A small image captioner, trained from scratch: encoder moe soft, decoder width 192.
Rows from block 9 of the image encoder of a small image captioner, named by matrix and row number. Rows with one number within an expert belong to one neuron, the router's apart. Each number is 128 + 24 x the weight over its row's rms, rounded and kept within 0 to 255. All counts start at 0. Numbers have three digits each.
After each expert's rows are labels from the 100 images, of 14848, where the router gives the expert most weight on average: "strongest on" is what is common among them. Only what is clearly more common there than usual is listed. The data: drawn branching plants.
# router: slot weights (encoder.blocks.9.mlp.router.weight, 16x320, trained with AdamW), inputs 0-106
# up: expert up (encoder.blocks.9.mlp.up, 8x80x320), inputs 0-106
# down: expert down (encoder.blocks.9.mlp.down, 8x320x80, transposed), outputs 0-106

# expert 1
router.2:101120134121106121102115142104110093137130135155098098113106114154127132133128125134141148134156129145075101163145147128124093184154151133100135143110102127080153180086094123167137131095126126109095137104123143135105099173109118160145120143098152156153133081119122149150103119119162114133164109138123155142141166119120127
router.3:094136105090105130122145176150133127142109113197104128120133112116133147142156167167143132159129144146095108139136123135166147147122120120088096118109073103107110161120090157149095135137096127134098069125098110114084112131099117145146167141143180129112110148154101127140154131151115131136162092119095145128128149101092155
up.0:130128133133120128128125128128128094126130128118128128127128128128128125080128098128128128161128239129234219129120133133128128132127126128128143128128128128128126206129127130128129162126128137128128128130125127132128102128128179125128128128124138090128127128126128128127131129113128109128074128128120139127128128127116091
down.0:132129111126132127113151133127036154141127129132127126205128124196152135132091133145141128119120115116129112131127105134128146169126106146129104128159109111119136096149128172128127127173116143129129123144105127102141145124128140094114141127111131116147116128133151134209155165190092085126145121130128097155126102133128140
up.1:128128132134085128128128124134108130117125119129094128107128139128129128140126131125127128128127129142131137113128122126083128125132129128128128128128129138128075146115126128128133138126128117128128128129138121131149079255128126128115124119128132128179138129126038134128156128127189118126121125128129128131147128128128128
down.1:140144132126099128139135104156131121145136134125125125129150067146111123116128131115182146133137146130115130138120146159210146129130121096138126143129111138131143139136121144135141130244127127160130193128128136128053147129178133122108130123128106132125114116176146130128083198121090144122127130197134096135128128145081124
up.2:170127131128128128128126158128129129128154148123127177127128117128171129130129128128131129133128128128123129131127127128127128129130127124128128128135127193128128129128128128130121129128128128128126132128128127128127127112069127128127128127128128131136128000119117112098130125130160126128141128114128128125115130137113126
down.2:103123121133158123128107117136133129138149127153141127125136148144127108124128116124129122134140168138123115133118127127128164132105122124192133125161127126127150255135105128095076130137151127155124138143130120123129131047146132144147150151121192124123121118107137126116117129134146132131133127071129102155068106117122128
up.3:128128062133136133128128104125125128127114139128128129126128128128111128058134136123201128133128176129095143035126129127224129128128129128128127128113126127128134131219052145129137126122137149145134127125078128127129172146128130128119129128131111149124129128127128123145158126121128128129000129144130077128130110128125131
down.3:127183184170128129154137136120122128130120072068129125130027106128147130131177131134097134114131080126133104185132128127121146113097120127157123148071128155086123119140173130123141128129116079048130131110130159144086129126122126128129128139124113120084129131130069127120128145134129127120197123124144124133145111115140121
up.4:129128156128128148119128118116128129150128046122118131126127128128125128119146129128255128131128129128175128127128128137130103129127130128155128129126128128129128128127119130128128127128123128128127131128128129127128131128126128138123128128125157183106128129056125128051116132128128128128128101128186130127129041128128129
down.4:086136118101163113141192134128129117105120118142188125131119127105146131120126116126130131072113128138126174139111131125109136122134122128131117110113132122109128133114131137127122174127126128128139050122136159119126104125135128134093128149136134130128161134149119116222130125137052135124149126136000118136123137117128126
up.5:130131126128127129117128125127127128115126167125127069198149128128114129138208129128128122129128132122118115116124127129105129140125123130128130127128120130128130123128128151128128129128128119128132123128124128128129146130128227131128103128129136128128130129124128128107126132128127134096000128128128128127117119128102141
down.5:134128127111129126172139129125140124143128105129140130125118113075138145121131140126095090124115009120118116098128131141101131125116175123110101087121131128176131127166124135150133148143134128136097125128164129129123128126089126156154129134154093146145206127143136114122165111131124098149136133124125130148117120123156120
strongest on: two-way forks; wide; autumn leaves

# expert 7
router.14:127123118162106111148143167089144109103068155154120129119149113127114099141087145144118162129179143159139103151092145110099120144158132118182154151093113111099077146086135143166114130106117108117090098117105169103145078153092123134140126149086186154158146105099139100143133096116120115111128072156175146115133145098117158
router.15:135102115127100135112101148100148095132090165135100140130156101137153129126108121157148130138149134185111108154121122112128156137128087146178116157095111143131111140092122111146161141131113096128111092083091156120144091163102136162148147135126156145139140096090154110145102111113114134127144077136157136154134171062159137
up.0:128128135129128117129142141128127119075115089130128125169128129125140128133185154128123128126127131128200126140129128115128136128128128128127128128126128123128126128079131128128126121132128059128127132131137128128128116167127131128124128127144128115127128129128255128130126146127105127128118125128129130128134127128230135
down.0:142144146134100146128142134116109122139129149092111122141119154098144138128136127150126115109141129087115128110138137127128108133125116199097129130185147118154143124169126113182116145143139127124080142132123102112128129109128125128114096126159131187127146127111106164117123127126110136126121133116125112125133126130109101
up.1:127128128128124128128128128132128128173125129091131123127131128128133127131121128130126129090130127146181125128128146137128127127195131128127111074132127152128130132148127128128131128131124130128137109122120123130126129079110128128173128128117011130162089128128255128136128126128128148129151129128074117128128129127218127
down.1:128116103134120125122203092126092136121128100144114136138130115135128107134130128127132126121095109128129138141112131139147130129120136128128123181128166127142129086122230114098126057137019124128119119129134127127127122147132112127129127126107141142136128117101112123118129127131123127156130137137138158131127129129147122
up.2:126123127124128123128125128127127125123128128132128130128134129136124126125044128122128128125127130159122128110131128106135130128128130107129080112131138127130128128128127129128139130091128137128128128128130128130128125128132128118163118182164184125116132139128037128191129142132136127132128119162129128126121128131130071
down.2:137135124213126136076180129105122130100128073138165127143176123155143174145121125140146149129161074135114122087127132127130133117184125129126128112129137114112130151109134112128149099186129127139124147155181166132127153187117126123128127119120077130129136127123138123125128044140129136131125128118129132128127132070130125
up.3:128128122128128127128122129128127128125142169128128126128130130128147128133152133128089122128125129048126194128128145129129128128127160128099128111185128125128125128123130128129134131128127144130127128182129128128128129128131129128123091131128128129132128128124131093128255128131128010128102128128124128128129128129021139
down.3:125127156127130139139136152124128081134128159130112162127127127168148147124124130142166155128159103158148128120128118138130113142122088124103135123116135145096102145137114136195105124135123120108178138101127143128113129107119144151112105129180146127140151123110129152033136138098139118135108122128119098075113143081122129
up.4:128128128127124123128128104131129131073186130128130134133128111128126128128107188129128127116128120121096127133041129199128133122139197120101127128128132090128128128127121127114135130128129127127134133129127133128103130128128141119130130128128134112118126131126125109090118135133127128136133128128018129128129145127116125
down.4:157124125137153139103160121106128130131100093105128120161129128063128081095115121032103136145125127149128091132122146118117145141121159151139130167124107126148118121210118113103128207105158117135126144116124152133148130152128122135122124157156141118149179139107127175133108127133139135133169077128136243117099114135158132
up.5:128128128129121127137090140134128128127128128128128114128153126128000122137126185129128125156125128126135127128129134128134134128127107128147128125126128128128123125132131125129135128128136122128129127128125124127136127128127129128147133091128128128127128133128118143124124128115126128126126127128128128100126128132131126
down.5:126123085152131081149126103128134133106158156098140135145126138164115162128115056131139127114116120110125131116164116116121124125126158116122147119149129131113127105136128127131143135130130136119129126129128156127130156070121127111131120128128126131180108136146126129184144139130128132124139136168128106180203111116132126
strongest on: two-way forks; wide

# expert 5
router.10:110124114147107093127106110136175106143156094098140125142156116115132146116149147120127136107113092118126104141168094110115154111082143116135120073171132136158148079158147149130139122138184139129160146178139128127103138102142104125120074136141138099089138116166127158122106113101131146142119149093109073101161099125177142
router.11:132149083154116121116134097133124078142144069091160133130153131070152118139127151137113123133127090100128076125150104131166123128115150104091150105134113125167133071137134094127146131146141165155155192162122134150129190093114137098126142140130127105118134151148115126136117167122143133153110147113075120105142101161171104
up.0:126128129128128124146125128128129126128133200044127129128103129120148128127129128127112128129125128130174128129000130128134132128129126143128113126110128130128128140127129127128129128140127109128122129115127131127125131121143125128128134127122128130177130120130126137131128127119128155255128128130129126127131146128128000
down.0:110107110076129136131134113169148124163120032177150124208084115133156124126139134139143116090145153132094097157219130117096130101146137135142132140129125131125118124168129148167132117125126127150126118129128135084135109130140129125138127126137140149126130147125111138140138118122155109113130119158123137155127126080153174
up.1:128128064127126132129128128125129128128127128128127124128128131128128143141164148128124128128128128128086127128147128128123108128126127128129128127126127129121127129116137128129128130128128118128122131210119131126128243128139126126128128129129130128140128128128114109131124127128128101129127126129128154128128102128128021
down.1:124133185094129163140130130126137128126134132161124127131128065125132101128133120128175164139063133161129146133106153132127140115128142128119148123147133113132161140117089124114142125131116127082104124145122095121125115150124120105129129128125137135124137147115117192102117103149067115157112084128138136123101179126126128
up.2:128083128141125128127102000126128181135128130110128129129130131128128128128128131129128144128128128134129167128126128144128155128123125128128128128157128128128128128128119128123128208120128138131129127127000128128128137100132128128128111142128128128134128128130118126126128128131127128184136128176126126127128128127112129
down.2:079151132127129133118157169131129116103106115151107129141093135129139183138128129063128122127095130113104079124127128109088128123128146123130103137104131168141119133093137126125107110127046122137120123162179168071138105169125127165130132129130134134109132159151116139120150061073136122134133132127139142130115108121150140
up.3:127128127128128144128128129127128119125126128128118134127129128131130131129166133128126128125127127128180127128122129130130128128126149128128134128130128128129128143111124128128128114125128129129128128130128126185128129128128128120128129126129128127128128128128124126127128128128180128132124132132127128128124130128129124
down.3:132071167015133136102111152145169129143135123129129128199130147115113147145141128119127124086121125121110128138156158111122117176157106127131080103143131136123133098177102159121129150076123131133131147136163096120126133103132138114130127108101125138118130119143126128124133108098068134107124096129133126106116129105158138
up.4:133127130128129127133151128128098132126131126128129131128105130128102128131128129128129131127129126130092133126138134133123083128126125126127128128074130131124127128110128110127067129128103027128122129176121121128126128129124116141123129255128127128130132125122133130127127128134129129121131129128118162132131136128125128
down.4:125132136125129157128118117128138106121103124140096178096122126116129132138160126112104126121123127127129132140083134129128192118109155107107129114127153145107133142114114140101145112124134156137116157093138064147118128110072078131117110079146108116102127108111127164153079141121136129127113128125143131123102132078146104
up.5:128128128113154130133115128141128107059130130128125128128112121116127130000000122128127130128120129127080158128121127128255129128130128129128132132128128136127152128126127134178128128129128139129129115117128156122124122130137129128130126118128130129152128128119133133130128129221127127128079137128129130128109132161108123
down.5:122116129130143170151140085110127146149229125149126124125175129132131123149162136149120131163136121138131097129124102128115134099145124180104134115128124151126132110122111128112123146174085139116133091127129082161122123000117152133134129120118133136092144129079122152161131127111128134142130122113132125101176124063104145
strongest on: branching: three-way forks; night; bare; leaning right

# expert 2
router.4:095142130132110137150117098109136099122095149148097102166109124100112100128110149150141160142178113145115092146125133092087154099125107141131130146118090134144106176107121137158127175113114113162123127085080167090097097122106159143167150124115141135097134104129143139135119122126117107107162135121141111106110128113143139
router.5:102143142089126122138110127139154103107109147175095107135143148111120115138127139153150117157184120156141084158107139076082130098151112130151134141083056112121109172065119119132129177104119115135109069120113121082144135137092143117143156130120156153148121126112156134151121100146100126109136123136159112111117150088094160
up.0:128128128128128128128126146128131128122128128130127128129128138128127129135126130131128128129132149104095103142128186151128123127130112083129116129129130129145130114138142128128111131130128123128128128118123122128127129128143127126129134126158127128126128128125022128129128127126113157112127130127130143127059127135124146
down.0:088124116121147139112127125143127145135139139121140100122108110124130129129114148140129141055103128129128139127146135120128127191141132174128124131131167121154124129118130131131160131200158128137118141095135149135133130078138122134116126143128142130118131082228123072123123142126132124135128122136117128145128123096171064
up.1:128122131124128129128128134128128126120137123128130133128130129128126127128131136138126128128105129113024127133128128128154127128129128152128128128128128112123128128000128131128128128128128120126128127140128128131128128135146127159139129129152128128128125128128128130126115127255123118127130132128255124125112083128128128
down.1:218128133113133128166150133142136176179128119091154135163114195116131133125118102121123127069121110134132125123155134112101147130122128108114127104123048157135102129121151118157131164123193152120128102101125133130110124143154112124123125129151122142125128139138127122128139128026130134113134147128110120109217122115152134
up.2:128128128117128128169128128124127127128128128128127127128122113132138128127129140128128132128130128200128132082128128127129129128132146111126124128128128127132129128124128129127093128128133119128127132130128128129128135128128123127153128199127128128128128128131199123136128130158127127128113128118129128129114128145131123
down.2:130124122164163186118123111133129116133147123166127129127102163128126105131152122127131185164130177122129136150128121127071124128115113130109133138118119116093119104135127150128052119121122140134127123130067131128143153128122127140125140149129100116110131139053129131125136148136138131117122122119131132038128124118120165
up.3:131128130127136157117135125128128127136175127128128128128133127129000128132128104131160128127126091140128110128129128128127126130129128125131130133155130128126128095118128125121125098131127206119124137128132128239163125129128128130117128129126129130128128128123215128102087123140127255125143125121132129127113135128127129
down.3:133140093121129151128132135130119109101126076118112129133137138167129098135111121137111099206124128038111146128116103138114135154087138138118176128123126141094108159112123112139084162145103122120120091135110139164129128145129121141078123140125123134126126151136122121096133123146125123129127129108123124128154178140116128
up.4:128121128130142128145128131128127129128128130129143124128128128127194095110116048128127124128128130129000126147121128119128127128128128128126119128122128124135125128122128120127127131153128128128128128127138122130127142128135129128126128136120128128130128128128126128155122128128121128129125102129118128132131128113080129
down.4:130135128137154123127125131116139118131027148107135132120126120103036130132130215105062112091129107118116128112130131126142112122126136184155137155123130129137138098136130090150139159209153125132180112135124116129152110127201126120136128153128130182136118145059130129070124105122124121136097123116123132122141128121128136
up.5:128128127128139128128121126128128118137128121128127204127114128128127128184126050127138128128128131128196132128127109128130127119124128128142128133115150129120124130128128128128128120128117135127128127123126128129128099123128131127121128063125129128128128128128127128128128129127131135119135123155129128128146128128101130
down.5:126133106140127119132138136135123136094105136126049113133134101135113117134112159134117115111095202132096127170127128129129139115132129153144096177147175124127127140125147131124114134136131114124119000110127124129166143128137131104098124134102160129130131123142122128121129135135073134096144064131122162135128157120102125
strongest on: two-way forks; wide; red berries

# expert 6
router.12:116125125115164137126156132117073140105154165128134173116155130149116100137129121139132138158078174114138162127062153110145150107132169156120147182110144124109164126140122149142112116128110122128162142108081147126133164114171159141168147152147137134163125135113079089111124133128140113144112122211116131133137110130077097
router.13:141117093140135121123130157119072139127123173180109092125122177150142092131113150134120131175124141139100131123148180127143126141150163126096122146121126141115118147068110144120139119112110104108106136092113109136131094135140113145149137162110159113126143103108129100130123100168140143116113101152148139153146127129123111
up.0:128128114129131131128128116128127141129158099128127128127128131128125144117109132129103128130127126149134187128128131128133128128127129121124127135137128141108128127132127127130143127128128128128130131128028128130128153135128125128143132128126136128130128128108127128122109106147128125128146116128128128127128128130137128
down.0:105131127150132109130126125128123126127124106131128130119098169147139153118104134122144114149188104120189128124128079124139119129114129128120117082104128148106131111105116128123098121128128140089127130127135124143127128110136126089134129133132131127129106071165119115168179128139140132131136129128143109202138121113120162
up.1:130128087128162126128128128127115109128128128127141128128130128129143128117067125128129128127128107128173130128128128110125128128120128128129123120127136130108128132130127116128128128126128131132128137127128128128127062128129068128129128127128127128129127128125135124128126127128128128128136129128128131128148128132128112
down.1:111126130123139088122095082131135113129056121165129126135135121182128118128132130148136178122120082128199131082133128158140136128152110129143106053130121130119149116122128171121122135119132106127124103146140175091116146126133127128147121107144148117146105120164049128153129144151099135126195149137117139164131054127154136
up.2:121128128128191129128128128129128127128138130018127135128128123126170135033128121131128129127128117128128132116130128131138132126130126128128128126130129129120163128187134128118128133096128137128128123124131128125100128127137127128128128128127128127127128126128203116093122128139129116140128128129134124123242128126109128
down.2:129149127127139141119117119121131129128134129170121120171094126118157138128128128162135115102128132102136154134132140168091092126131121141118095139108155129107143117091116125031137163121220129128156094121139121134062141128115119120124123128130137108142123139116108135147129121122068143124139124134115170102169135034129132
up.3:128127126128128125133130132128128130127128129128127128128166128128146128127121130125128127128118129128006136127167114122118128126155133122128128128127128138133128126128129112127127132128128109128128128255137128128128169127113146128132130128124127128137128135128119146135128128125089128128120128126101130128128136136129134
down.3:129131139173121131131128106076144129145125123145132128133127124099139117121128097136042164136140124100115145112120130130149095090165132107128119135102159136205123118124202059153116108132135136128117119133118174117137086128099134186129127129133063136164132133111132123117126088133131105117127137127126128147130148156129147
up.4:128130122161127128128128131140128128128128126128128128125128128129127126127119126129130128186128128128130125102129128061128132076134128069129128128128121125122130128127128128128128128128135128128128128140128127129124128128128105128119131124128124128124128128129121128135128128134133126132143128126154130126127148138128127
down.4:112139119127074132124131136123122153187063124157139102124121137170166148138128128150100010122136114108118133118106137140132128234130126119128168144112118112106104127128129128122121128129127130146125121097128126140120096172122126169182099132147139114130176097127135123125146158118129140129123174126132128134106137083128123
up.5:127111124128128124086128137127130129128128126128128135127127127128129128130129128132128129117128130127131139079102130128127129119130240133127130128148128128128129128107120125116133124128128120141128192127130107128128131128128122129139134121134128125255128127128139128125173128148128105112211128128112100121128123129113118
down.5:130133136174126128153124111129123114129122116159121150174118129130126128157131137122105092127130120127127134112118121129124126245140063123125125129128151134142136112113185132145155126136135121156086078128128137083044141128105122119132122126090115111115144120151154169118138125132121128127074141139132139118128120136115131
strongest on: two-way forks; wide; autumn leaves

# expert 4
router.8:144140134142119097120095083111120061163104134126119122121126129130138075098110163137147155142134102178155132113129151104133125157136161162118153148146109130114120147097090169152152132156113127117096137115104137129059087147143154136170129103113120164111112118128135136157100089122130117131131087138131144141121142122134136
router.9:084117127113114100130110127123101091123094163151130084131147091140139105117133122129150145115132114169162129152122144126064121143108122184119149134095125113121145159102098178181131154119098144114128105080088171129088111133124137145142156117138156178110101104100152083177121115134134126100135094099165124108125139100156138
up.0:128127128132128128125128129128158147129128178125128132128128128128128128088111127128131128126128128148127130125127149128130128130133135128135128155021128128129127154129128125128133129128128202128128127112128123128128128125128128128126128107116190135122128128128134127129125120145132174124125128134128128130132128128125128
down.0:132131124142135145197165128140051110125111075138129129148102118132099136144128130128031149105127122130124143142129140122124107107120143135133118128116111092154102145153120109124160127129102128128135051138121124116129128127146093131128140134136127121143139149128096162101143169164130128128133128117097128109090105132118121
up.1:140119128128128145132134198112123128129127127227128134125125116128126129183128147107094130140132129138247128141124127128127128130125122108115128058133110129130131128128129131130128122133137136128129129126122094126132139165128107128216128128128128127127128129122126128121118147127130123134123128128128188178121128125128130
down.1:078126123131140121119156143127107127127124119129128166132164142191144104135138120083116128182133118120108141101108128123120140132134177119122127150129129073149114103139131114172111165122086108127130138127125135130119118117129107124122134103112164128121125133089130139133128070093121125133098136142134099102127143146090128
up.2:131127140125128097128128128130128132123128132128124131125128126128124128013136128130128104128128138128107151116122127125164179126217128100131128094129128122128147193136137131113153130155128126128129132127128131128128143124133065118132127127129128136116128128128134128143129114148131128125128123128123137128127126129132145
down.2:129085150128151121081193128106147116129098119126131205136142125136109100126102133141136131129127175128126133172233129141078138149121079208130113142128131130148127130127132102133128146152122137145159091123128128116132116132125135126117139185124128148113123159130116129111129120148124106069158132129159145120131140098113162
up.3:127128054128128123128128128128127145129128172124100129128128128128127147083128000125140132130121152132121134127102128114129137129255128125128127128147128129128129126128125114128127128128128179128141128127128127128169138121151128129122128128128128162148128128121080124128131130131162116132128125165083124130126128145128152
down.3:134104152143210140125153087091128118127129006113128152133200099155132142172126113172093128113134123133100152141102130133126141124129131127130125114066168102122125116121127095123134133130101130119101130152098132132158087129120146132125120167134154123129111128153119105088125134128150136112133117132136132116120171098103125
up.4:128121128127128113146128128128128120133122128126130128128122126127136127128136135103085128136129128133255127104126127128126139123129128126119140128117128101132129128042128130127128128129130150129126130128123127129092184128127128112149119131129128130128128127150132128128145128143129128148153127125128128143128128130127129
down.4:181118134090205201098142144107122127117122135157122120127126172162107160101135128123126123115105131149125124153127102150111105133119116088163089137175128119139122136172134093130131079149109112110053109128134157127128127141125108137131120122121172114115129128065094128128129118116125112125115106169076140154133138158119136
up.5:115127162128128128128129128128128128124128129128128106127129123129129128138129137128128128128130127135157134128066127126105128128125123128127128128130157128130125128128129128128128152128128085115110127126128135130126129153128115125128169119116128127128128130128123119128128128128127128136116128133127128143128127110130125
down.5:142132117131123134139125131124078126083092095128137128147128128107154130089118126159124038128174124139120124128135130187126143140145153158139123144123113132054123176121129196093144132131121117126127126050128139144086109122085089188134108117131135126119121142104122099141133118118066070126129118145127118113083150142130147
strongest on: two-way forks; wide

# expert 3
router.6:076116127141125143108146167124130118089085108152111113117125103104159145129093139149126120173170143155127120156148177127099107146171150137099124129107084126090089154088093166161100175085135093124116068099104157107114109167086104116144137132121170155132117154153117130153150098171098099101130123125128164144114130094098181
router.7:100118135138112132122103143108105105140113157137120092094141092104132127122111160164139126160118120149131154149128186101124116122149139118118119161103115126145125175096102122170161167117125123157102108108097149150127109151093159146172127124142156171188136105121121122144131102149128108116140095151121151103119177140162117
up.0:106127127126128128148095131126130128129128128133129127128130126107159128128078144128118128128128128128137132147128128122128129130124146128128128128132132114143066126119128110128131128126128129129128129128128132130127128106128187127128128128105112128130128128128140128128128128130128129191150128129129126114121158126142128
down.0:139127139101126171100173123145131128139140129090119076115131131132113111086092141148106147089255122157119129121144137128116112127147130134134108125130108151139144129128128170122098105075163132129170156143162128145130140154129137148142142134116141192136126115126133135122135160129104131131124146148117126135128128132143133
up.1:129127128142129128128125127127128103133128128126128124128131128137128128128068139142128128131128128128125127135128128128111128127128209124131124128131133128125128000128129127128129085128128075128128128135121125128128127128130126127255081137128072126138128133128146145120112128148100124130133127127129129110124123128129127
down.1:135138067129129167129105133145139132114141093118112176100131125128132129117138113112127112127129136125119137097168133180133090134097138111149122105027130143109074138125147156054100127132128130103115095131072117075108142136111102128138126115119105120118129127095128088131206122127127128113142131120128170198145129128129133
up.2:140128131128128128128128128138124125126158128127128127128097129042138128128139154104125128128128155128127133127126131130112112117130117112000130128130128127127129128127128131128127126128128129128128108178123128128127126128128008131134123141128020127128128129120128114110112126118132138129143132128128107134129128128126136
down.2:130106125101132113126106137109148133116125128126128114128131196159142127111128110097111144138107150137129122135125142122150132190138082152182132132116128128118163168166121086131185147214132133168127108133131119105121074132115154129109128143133129111077136108121146076125124117125131128136125130129092137126093154117124128
up.3:127128130128128128128113130130128129130126127128128128128128128128169128175154096173128128135127190164128141128118128129134128132128122126134130128129126125128143127128128128128128105128128133128128126139127128108128125128128126128138128132128125131128128128130109128139129128192122101131124126142129128128121128128127127
down.3:119135108144127125140129117146128124126128128117135130145117131091110127123114130161069126129129052099133157050140135098124138027127119133128131130124160139096112108162145134141112208130133133128100127128140121131123186149108141122107105129138113125131113133214131130146148170119142145124129138115131207146132124123122161
up.4:128128128128128128128146127149118121090128128198128127129122127078146144131132132125082128128128128120000129126129128125122131119128129128100128128133131130127128124108132129128128128129128128129128128157128121000128128129127130128128087140129129132112128120231128128128124128129128133129055201129128120125126128128125146
down.4:123128126092135159127087135142124116130131126132127129113134138174142122128127123131106187128055109205128115136096129130130049121124165115124123152116130142125155130128120150154153127124252135141135131126098124155115120124114132101157131108099149129163142120110113088110088135172147130130131101107111159119134137072135116
up.5:126126128129135129130133128138128127110084134128131128128128147127130128175139128128128128128124128128056127128125255137128129112144128128125128124122123128128128129138128129128129120128128146128126190127122110129128153128128128119132127121124128139126128127132144135130134137167128123129098133130128122132126110128125116
down.5:126131137197221093047145127123120144115132141123153128137038127099144134130125107123129097127125133128128143186153124132159108131117160135165123135103128151120131123113094132113082127145147135110157061128122166129130115135149156142118126129222130116153128150125077180128142146112125131132126156135098120128137132128107142
strongest on: two-way forks; wide; autumn leaves

# expert 0
router.0:086163124157092081109163163103134112120081186177079099128141126159131134133128133148125166152169142132119110166162162109106123142143143171113144132075070132130148140068129159126123159132088156114142114074133151159155102157110139133156122150123146142158123121114108102136157104157154098128127082099148166168125136093152157
router.1:124146135122129101094120132088139113139117177134106100086130098192151083116118124157124189169159129136122142164115124108130144170159112145138107157106109099110126159091103146142145140105052130116130101090144162157123105129104159156174095145128154140154169124104117105174105121137142131135150070097157141144102130115143140
up.0:128128128171128129128128140126124137129128096129129129123098129128218127000141128131127128115128128128128145134124130195133128129128128152137128128111128137128129128128128130126128125128128146128129123128118128128072117128126098128128123129128140128128128026129197128115129132127113128129119128143128128127128127129128102
down.0:110142164134129129133129109141121112085131117129117129165098138108138124141130124130119104100125129128153129126127086128058139122155151121165087063127128147149109119129130158123074120127139125100155124134092104117133182129161123141132063160129109129128126196139131112216129147130099136127122146079137137128119126128142222
up.1:127128100128109127137128127149128129127128128126127131128128128128000128112126117128128128128128128128126128128128163127122130128128113128194128128129128108128128139128128114128128128128128000128128127127126129128128128127128149128128185124128190127138128128128124128129128127128128124122137155148127128119128139128116115
down.1:126123150118139108119131124062136135133135130129131067077152133111166137165127128130114114109070123130127146165134123153125124130134144150113130133130135105114132109129106132073126118135087133124194128116134123139128129110118103137102119131109153119130127145143122125093126138134113127131153084147121128159137125149119133
up.2:075128129130122130125128128125128118057128122127128108129128128126198126128134128132110128130128128128137097129128128125119132127128133132128130129162139128127127078117124128128122135129152000120136128149129131128127128129069130132128127133064128121130128120130129127164128128127118119128128172128086130128130127127128128
down.2:083132165148122199084129141129094149160128156110129166109125135132129136126133106155128105129085120143127129116141134148143141125155139135122121136067128157149130117122130127129189126087135125117129129127127133129134132126125120138127096128168144124143127118130156128127140125144114123112128003138118121113131128128092126
up.3:127127126128128128113128124136125128098128132128127128128128111148177127147128128128138127124131130132112128128122128128127138130128128129128128140166130128135129125128120128128106100127128255128122130097128128128118118135128128128127122129128124093166127125188193128130129128128112134213063128128127128128129128128126128
down.3:135136126090141101139139142131130113134127122087124115092137128128101116105106118104130168127148164137138119148133090128120123156133105096123150150151123156149096098143135141178128078169152143139111122134173146172148128119097117119162126128068128103131124141099128130101158134147139154174121126031108130128129129066153095
up.4:125204115101127197105131124101152129088103131128126129128113106128163129128134132111128133127128150131137067141117160128126126146129128127128128129141134050133204127129119131128128127129148090128171117125128114130129113128128142160097156124125114103128128126200108091041121127153131128112122132128128126128172109127127128
down.4:128128126131151104125095131110128129129125127147135129189127141129152142170099090134119108176149176151128136135119144111116122146099118128130158186119138128134128125116134126128139152128047136059127097119147146105110142165139095122152136154134180137127159096122126133131131161125118118115129126145155152101122128116126131
up.5:131128117128128128128186131129131127127129127129196128131112140143129109119166130128135128133128128129044123129128128128128128143128127128128115128114119132128131127128086139129128128126128022128128130128116125128126132128128080128169129133128125128128159128143188116124135128128128118127118130121128128128128132128134124
down.5:129139126154244130145125134133129090131123128225110110137122143126127127130135074122119143173121126125127104134109112135135116026106080129129131128123182128126115128137119128150130136120128143101125058128118119178143127104180128130111087131213152152137126111161123129133129111149141122168129128129123119127130118121155133
strongest on: two-way forks; wide; green leaves